From a checkpoint of a small image embedding model: 40-pixel images, trained on rendered rooms with furniture.
Rows from block 5, named by matrix and row number. Rows with one number belong to one attention dimension. Each number is 50 + 12 x the weight over its row's rms, rounded and kept within 0 to 99. All counts start at 0. After the name is the row's rms in percent of the matrix's.
# v: attention value (model.blocks.5.attn.v.weight, 192x192), inputs 0-47
# proj: attention output (model.blocks.5.attn.proj.weight, 192x192, transposed), outputs 0-47
v.106 026:60 53 36 42 44 51 49 53 56 30 38 32 78 73 42 45 53 53 51 21 00 53 36 57 42 50 55 48 51 49 52 49 72 49 45 79 55 37 49 55 49 51 50 54 52 51 61 59
proj.106 025:78 54 59 49 53 51 66 45 61 51 98 49 25 52 78 26 44 57 63 52 50 45 46 57 04 47 51 50 55 48 50 49 50 38 70 44 52 51 42 46 49 50 44 41 50 47 40 62
v.107 027:68 54 41 44 49 51 48 53 56 38 50 37 59 73 50 44 57 59 50 43 00 52 39 56 15 50 53 45 44 45 54 49 64 50 42 50 51 33 39 54 49 52 51 50 51 52 57 49
proj.107 024:69 57 54 48 53 55 54 45 62 50 85 48 42 53 56 27 41 59 77 52 47 47 45 54 46 50 51 48 46 48 50 49 59 42 73 43 74 50 43 49 49 50 47 45 49 49 50 76
v.108 044:36 50 59 43 49 47 65 47 43 54 42 65 51 43 47 56 50 41 31 50 47 48 48 53 54 49 49 51 50 50 57 50 49 50 44 58 43 71 41 49 47 77 52 68 52 25 56 52
proj.108 039:59 46 29 47 47 44 64 50 48 53 50 31 71 50 48 44 62 63 77 46 58 48 49 64 55 47 49 62 55 48 45 57 56 58 48 50 50 00 45 49 48 60 45 50 48 49 60 04
v.109 057:56 53 45 50 50 52 46 55 50 42 53 35 56 52 48 47 50 54 93 50 50 53 57 49 38 50 58 48 45 50 48 50 49 52 52 42 51 15 74 50 57 22 50 36 49 58 46 50
proj.109 046:37 53 62 56 53 52 50 28 50 49 55 65 13 56 59 50 39 35 29 57 41 50 50 46 41 52 47 44 43 49 35 45 37 48 51 49 49 99 51 50 54 49 79 50 53 49 47 99
v.110 020:36 47 50 48 74 49 41 47 49 54 60 59 07 50 50 50 51 50 48 63 52 43 50 50 73 52 43 50 62 45 44 50 42 48 54 70 54 56 18 51 57 58 64 36 51 55 40 41
proj.110 019:51 50 32 52 52 50 20 53 63 48 53 49 71 36 33 65 57 47 43 41 56 52 51 47 99 53 52 57 45 50 52 57 67 55 41 45 47 47 76 46 53 49 53 49 52 53 51 38
v.111 055:56 49 38 48 32 47 08 52 42 47 52 44 54 65 49 48 50 49 46 36 05 53 48 83 28 49 52 44 22 48 47 64 99 51 50 52 36 62 48 50 37 07 53 51 49 89 54 51
proj.111 047:55 59 71 55 60 68 59 49 54 24 52 49 50 43 42 50 46 52 47 56 64 49 49 17 49 46 41 57 49 47 48 51 15 54 52 00 43 53 32 42 51 50 44 52 37 45 62 68
v.112 020:38 52 52 51 52 51 53 52 60 46 28 57 48 51 78 52 51 48 00 53 41 50 59 56 54 49 46 51 49 59 53 47 42 41 47 53 44 50 50 36 50 57 68 50 44 83 50 44
proj.112 019:23 50 51 56 51 59 81 59 99 52 28 49 61 47 37 52 37 52 72 47 55 75 49 50 54 52 31 52 36 44 48 54 58 50 49 56 43 50 32 40 49 47 43 54 38 44 52 35
v.113 127:47 57 48 50 60 76 55 49 38 54 50 53 66 50 49 50 49 52 51 50 54 50 18 50 49 50 49 48 63 49 53 24 46 54 50 46 53 50 50 53 57 50 50 30 54 45 50 50
proj.113 127:46 47 49 63 45 49 49 59 44 43 54 45 29 63 50 49 50 49 15 52 50 49 57 49 58 50 52 34 42 50 61 50 23 51 42 59 50 48 58 56 50 50 51 78 52 49 49 50
v.114 138:51 48 55 50 32 46 47 50 77 49 50 49 35 26 50 33 50 38 50 52 50 48 53 51 58 51 50 62 47 55 42 52 51 48 50 54 50 49 51 46 33 52 50 81 48 49 46 50
proj.114 138:54 52 52 41 53 51 47 51 50 52 45 56 60 46 50 53 49 56 54 48 50 50 45 56 46 49 49 55 50 49 50 56 88 35 51 49 51 52 51 47 48 51 59 36 46 64 52 53
v.115 156:53 50 49 50 51 48 50 39 47 65 44 34 52 53 49 56 50 51 18 28 52 53 55 47 49 56 52 40 35 45 53 99 52 48 50 50 48 41 49 53 50 41 50 42 49 76 52 37
proj.115 160:52 47 19 35 25 51 56 42 55 52 49 50 52 50 63 45 71 49 61 52 48 49 50 39 44 54 52 50 99 51 30 49 28 52 72 50 50 51 32 70 50 51 49 50 49 28 48 50
v.116 150:68 62 48 49 50 50 51 50 30 40 55 36 52 50 46 50 50 50 30 46 53 63 67 46 31 52 54 19 48 49 57 59 47 49 49 70 54 49 49 50 46 48 47 50 31 47 50 95
proj.116 164:48 51 28 33 50 50 51 50 50 68 49 62 47 48 85 29 50 45 70 54 52 20 50 49 57 48 32 58 51 52 22 49 29 59 69 27 50 49 51 66 45 50 46 54 48 50 43 49
v.117 021:37 51 51 48 49 50 51 53 55 47 38 65 58 57 82 53 51 49 00 60 46 55 60 59 48 49 44 57 47 51 55 49 08 41 46 56 27 50 53 44 50 57 66 55 43 70 57 51
proj.117 017:44 50 69 59 52 62 76 67 49 53 47 49 59 48 24 54 36 51 79 45 56 84 50 47 63 49 38 48 34 42 48 50 65 51 50 50 44 39 52 50 50 49 40 53 27 45 58 31
v.118 150:46 50 51 50 49 55 50 54 54 47 58 67 49 39 51 43 50 46 80 64 50 49 45 53 53 48 48 70 63 62 46 00 46 51 50 51 55 58 51 47 50 51 50 64 50 10 48 66
proj.118 151:50 53 73 62 69 50 41 60 37 42 50 50 48 50 37 53 24 52 43 49 50 51 50 74 54 47 50 50 01 48 63 53 87 42 21 50 50 50 64 37 50 50 51 50 50 74 52 50
v.119 022:23 50 49 54 47 50 46 51 48 50 81 29 47 43 35 46 48 55 98 63 47 49 51 51 49 53 56 46 55 51 49 49 61 57 48 50 86 48 47 58 55 41 43 53 49 31 47 49
proj.119 025:46 51 13 45 49 42 06 42 00 48 45 46 36 51 56 42 53 48 42 45 51 42 53 50 55 50 60 49 53 49 50 50 57 63 48 49 53 48 57 57 50 52 53 48 64 50 46 54
v.120 039:48 50 37 50 46 49 46 51 49 42 83 51 55 50 37 48 51 53 48 49 53 51 50 50 48 53 43 50 44 48 53 52 31 51 36 60 50 49 54 50 48 36 49 55 47 43 50 99
proj.120 034:52 56 50 47 49 57 51 54 55 50 40 52 37 44 53 48 49 46 75 46 42 61 51 50 49 46 42 45 42 51 51 45 46 71 53 34 50 50 49 58 50 51 47 52 54 49 51 57
v.121 186:45 26 65 51 52 48 49 39 60 69 42 49 50 59 45 53 50 50 50 48 48 51 51 50 52 54 50 54 39 30 50 82 61 41 50 49 43 47 49 51 52 50 59 47 50 99 52 00
proj.121 171:52 50 50 50 42 47 58 40 63 52 52 32 59 50 43 51 74 56 50 29 49 75 50 25 44 63 75 50 82 50 48 33 52 48 52 62 50 51 33 48 62 50 51 41 51 38 50 50
v.122 169:38 14 70 52 53 50 50 37 70 79 40 50 48 53 52 51 50 50 50 49 46 50 47 53 72 49 49 67 49 51 48 56 63 49 52 41 44 49 51 50 61 51 58 49 52 99 51 00
proj.122 159:54 50 53 50 39 51 50 45 50 46 51 34 59 51 31 60 50 67 45 36 47 86 48 40 44 67 84 51 61 48 58 48 57 35 49 80 51 50 40 47 54 50 55 42 51 42 53 50
v.123 159:48 46 63 54 46 51 47 50 70 53 50 77 47 21 50 39 50 46 64 28 48 48 34 56 72 27 24 80 62 84 42 46 54 51 60 54 54 49 51 38 50 52 50 51 51 21 47 49
proj.123 153:65 50 52 49 47 54 40 51 43 35 50 56 50 51 49 54 33 64 40 49 49 52 50 66 49 55 51 52 45 17 55 65 70 11 08 58 55 45 49 49 47 49 68 50 56 50 50 64
v.124 053:43 49 56 51 47 53 44 51 77 57 51 50 39 49 53 31 48 53 84 39 49 45 46 52 82 52 49 49 68 54 33 44 50 55 50 51 52 48 50 51 54 56 35 48 55 29 38 45
proj.124 053:57 39 49 47 47 48 30 46 31 46 46 59 48 48 58 57 53 55 30 50 40 45 51 51 49 49 55 53 50 37 61 50 48 04 25 70 58 38 50 49 50 49 67 48 51 49 46 58
v.125 021:60 50 48 51 48 48 40 49 44 53 71 36 52 43 20 47 48 53 99 47 52 46 41 46 51 50 54 43 52 43 48 51 64 59 53 52 79 49 25 53 50 42 35 50 53 22 43 53
proj.125 018:50 50 23 39 49 45 44 36 48 47 45 49 32 51 72 42 55 45 12 52 45 23 53 54 46 49 66 48 63 55 51 48 49 49 50 48 51 57 50 57 50 50 55 45 72 52 45 76
v.126 020:52 43 49 50 54 49 50 48 47 46 75 44 52 19 47 47 46 50 59 50 49 50 47 38 52 61 55 48 71 57 49 50 65 60 51 49 45 75 49 49 62 41 44 41 57 49 28 53
proj.126 024:54 51 42 49 50 34 47 32 50 59 99 58 50 54 61 45 58 50 35 52 50 44 50 48 42 54 47 50 53 51 51 55 54 51 51 54 68 50 68 47 51 55 67 48 58 50 51 60
v.127 023:68 46 36 48 49 50 51 45 47 52 50 47 50 49 46 48 53 60 99 29 51 56 37 51 47 43 49 51 52 33 49 55 64 26 55 69 49 40 44 46 43 50 46 53 53 38 55 72
proj.127 019:60 63 60 47 51 49 59 47 72 47 39 49 44 51 61 48 53 47 46 65 39 43 52 51 34 48 57 55 65 49 52 44 45 59 44 35 49 55 00 43 54 52 62 47 58 48 50 44
v.128 030:44 54 55 37 46 50 41 55 26 47 50 62 51 49 52 47 49 37 47 57 49 50 54 48 70 52 51 44 50 52 45 40 39 51 48 51 51 50 79 46 37 50 52 52 51 48 27 83
proj.128 021:53 38 56 52 43 48 70 44 69 48 43 40 52 39 39 62 50 43 41 45 64 55 66 44 43 50 50 50 33 49 48 49 23 51 53 54 58 34 24 56 52 44 46 49 49 53 60 59
v.129 162:53 53 70 54 48 68 30 49 47 54 50 50 42 51 52 50 38 73 50 26 59 63 34 50 60 22 21 55 59 52 46 60 52 44 51 46 50 48 46 14 49 41 51 50 51 40 49 52
proj.129 182:54 49 24 23 29 50 50 50 47 57 46 50 60 45 55 46 55 45 50 57 37 52 54 58 59 91 54 47 81 52 50 46 56 38 48 50 50 50 50 50 47 62 48 49 49 51 52 27
v.130 090:42 56 51 50 44 66 37 50 41 49 48 50 39 56 52 50 38 71 50 48 68 70 48 51 68 25 34 43 54 58 44 53 38 37 45 49 43 47 42 37 45 56 46 50 51 30 43 60
proj.130 089:68 42 42 11 38 49 51 50 50 69 48 47 57 33 50 48 55 38 55 48 50 51 55 56 48 73 50 46 81 50 51 49 63 35 53 50 56 43 45 51 46 58 41 49 49 52 50 23
v.131 183:62 47 79 54 79 49 52 49 63 51 33 50 47 49 50 60 50 43 51 50 51 46 50 48 51 47 23 86 63 50 49 57 80 56 76 37 54 52 67 44 48 36 53 50 46 54 50 24
proj.131 209:36 52 07 51 50 53 53 50 50 50 49 47 52 56 50 48 53 51 50 55 50 76 50 50 53 95 50 50 59 64 50 50 53 31 19 49 46 48 37 53 57 49 55 48 54 43 90 50
v.132 038:14 58 59 29 42 50 53 55 25 50 44 58 44 54 61 66 44 41 21 64 56 55 64 48 54 42 50 00 46 59 53 42 34 53 22 48 47 63 44 51 50 39 45 64 50 49 73 46
proj.132 029:49 26 51 51 39 43 51 43 35 69 31 51 49 49 58 55 55 45 52 42 60 52 71 66 50 51 49 45 36 50 51 44 40 48 57 00 31 32 89 57 46 35 47 54 51 68 41 58
v.133 034:53 49 46 64 49 52 69 48 82 53 56 38 49 54 34 53 54 54 55 48 53 49 52 53 30 48 50 53 52 51 52 54 60 58 51 46 46 47 35 65 55 52 47 49 48 56 63 00
proj.133 024:45 54 46 47 52 48 48 52 00 50 31 55 32 63 61 26 49 58 61 53 36 42 33 58 66 48 51 49 61 53 52 52 71 52 46 46 42 84 65 49 44 52 52 51 54 38 48 46
v.134 101:73 50 52 39 42 50 34 49 52 56 52 56 47 51 51 62 51 51 50 48 52 50 23 50 50 49 48 50 84 46 45 54 80 49 51 54 59 49 46 38 52 34 51 73 51 50 52 39
proj.134 094:33 60 43 56 52 67 47 49 24 50 46 50 48 52 58 34 59 50 49 62 39 59 57 74 72 50 50 37 50 55 50 48 50 32 42 42 00 50 65 51 50 50 50 49 33 52 56 49
v.135 138:15 60 50 50 67 50 51 54 43 42 36 44 49 48 64 50 48 40 51 55 50 66 95 49 51 50 53 40 31 75 56 49 18 47 50 25 43 51 51 55 49 50 33 51 37 50 50 62
proj.135 147:54 10 45 40 47 36 58 47 72 99 43 50 54 40 49 54 51 43 64 28 50 48 50 50 31 54 43 57 52 50 51 49 56 53 53 49 72 49 30 48 50 45 49 50 99 48 49 50
v.136 061:77 42 45 88 62 45 76 51 99 50 57 41 57 50 35 47 50 48 66 45 53 42 51 50 25 52 52 80 44 47 52 50 78 53 65 39 54 50 49 59 50 50 49 50 49 56 52 15
proj.136 038:41 71 50 42 61 63 54 57 51 17 45 56 51 61 55 47 48 57 45 64 34 47 32 43 53 50 52 54 53 51 49 51 56 61 36 63 44 61 53 44 58 51 65 49 65 23 47 48
v.137 134:48 52 79 60 64 50 49 49 50 49 39 49 42 51 52 49 29 47 51 43 59 71 50 49 62 17 19 50 51 62 50 51 47 42 51 31 49 50 48 31 46 50 50 51 45 47 50 56
proj.137 158:54 32 19 12 26 50 51 51 52 76 43 50 63 38 55 49 52 46 55 50 46 50 55 52 48 98 50 49 67 50 50 49 54 47 51 49 51 41 34 50 45 50 49 49 50 49 50 24
v.138 020:48 60 49 47 43 42 50 49 02 52 42 48 45 58 69 49 46 54 44 54 68 49 53 48 54 43 48 00 42 61 47 41 33 55 35 50 46 75 23 58 50 21 41 48 49 50 72 30
proj.138 022:50 47 32 50 46 49 40 50 21 50 62 51 33 52 51 49 54 51 62 44 47 44 51 56 55 49 52 43 53 51 50 46 51 48 51 25 51 51 99 51 47 49 54 52 53 50 47 64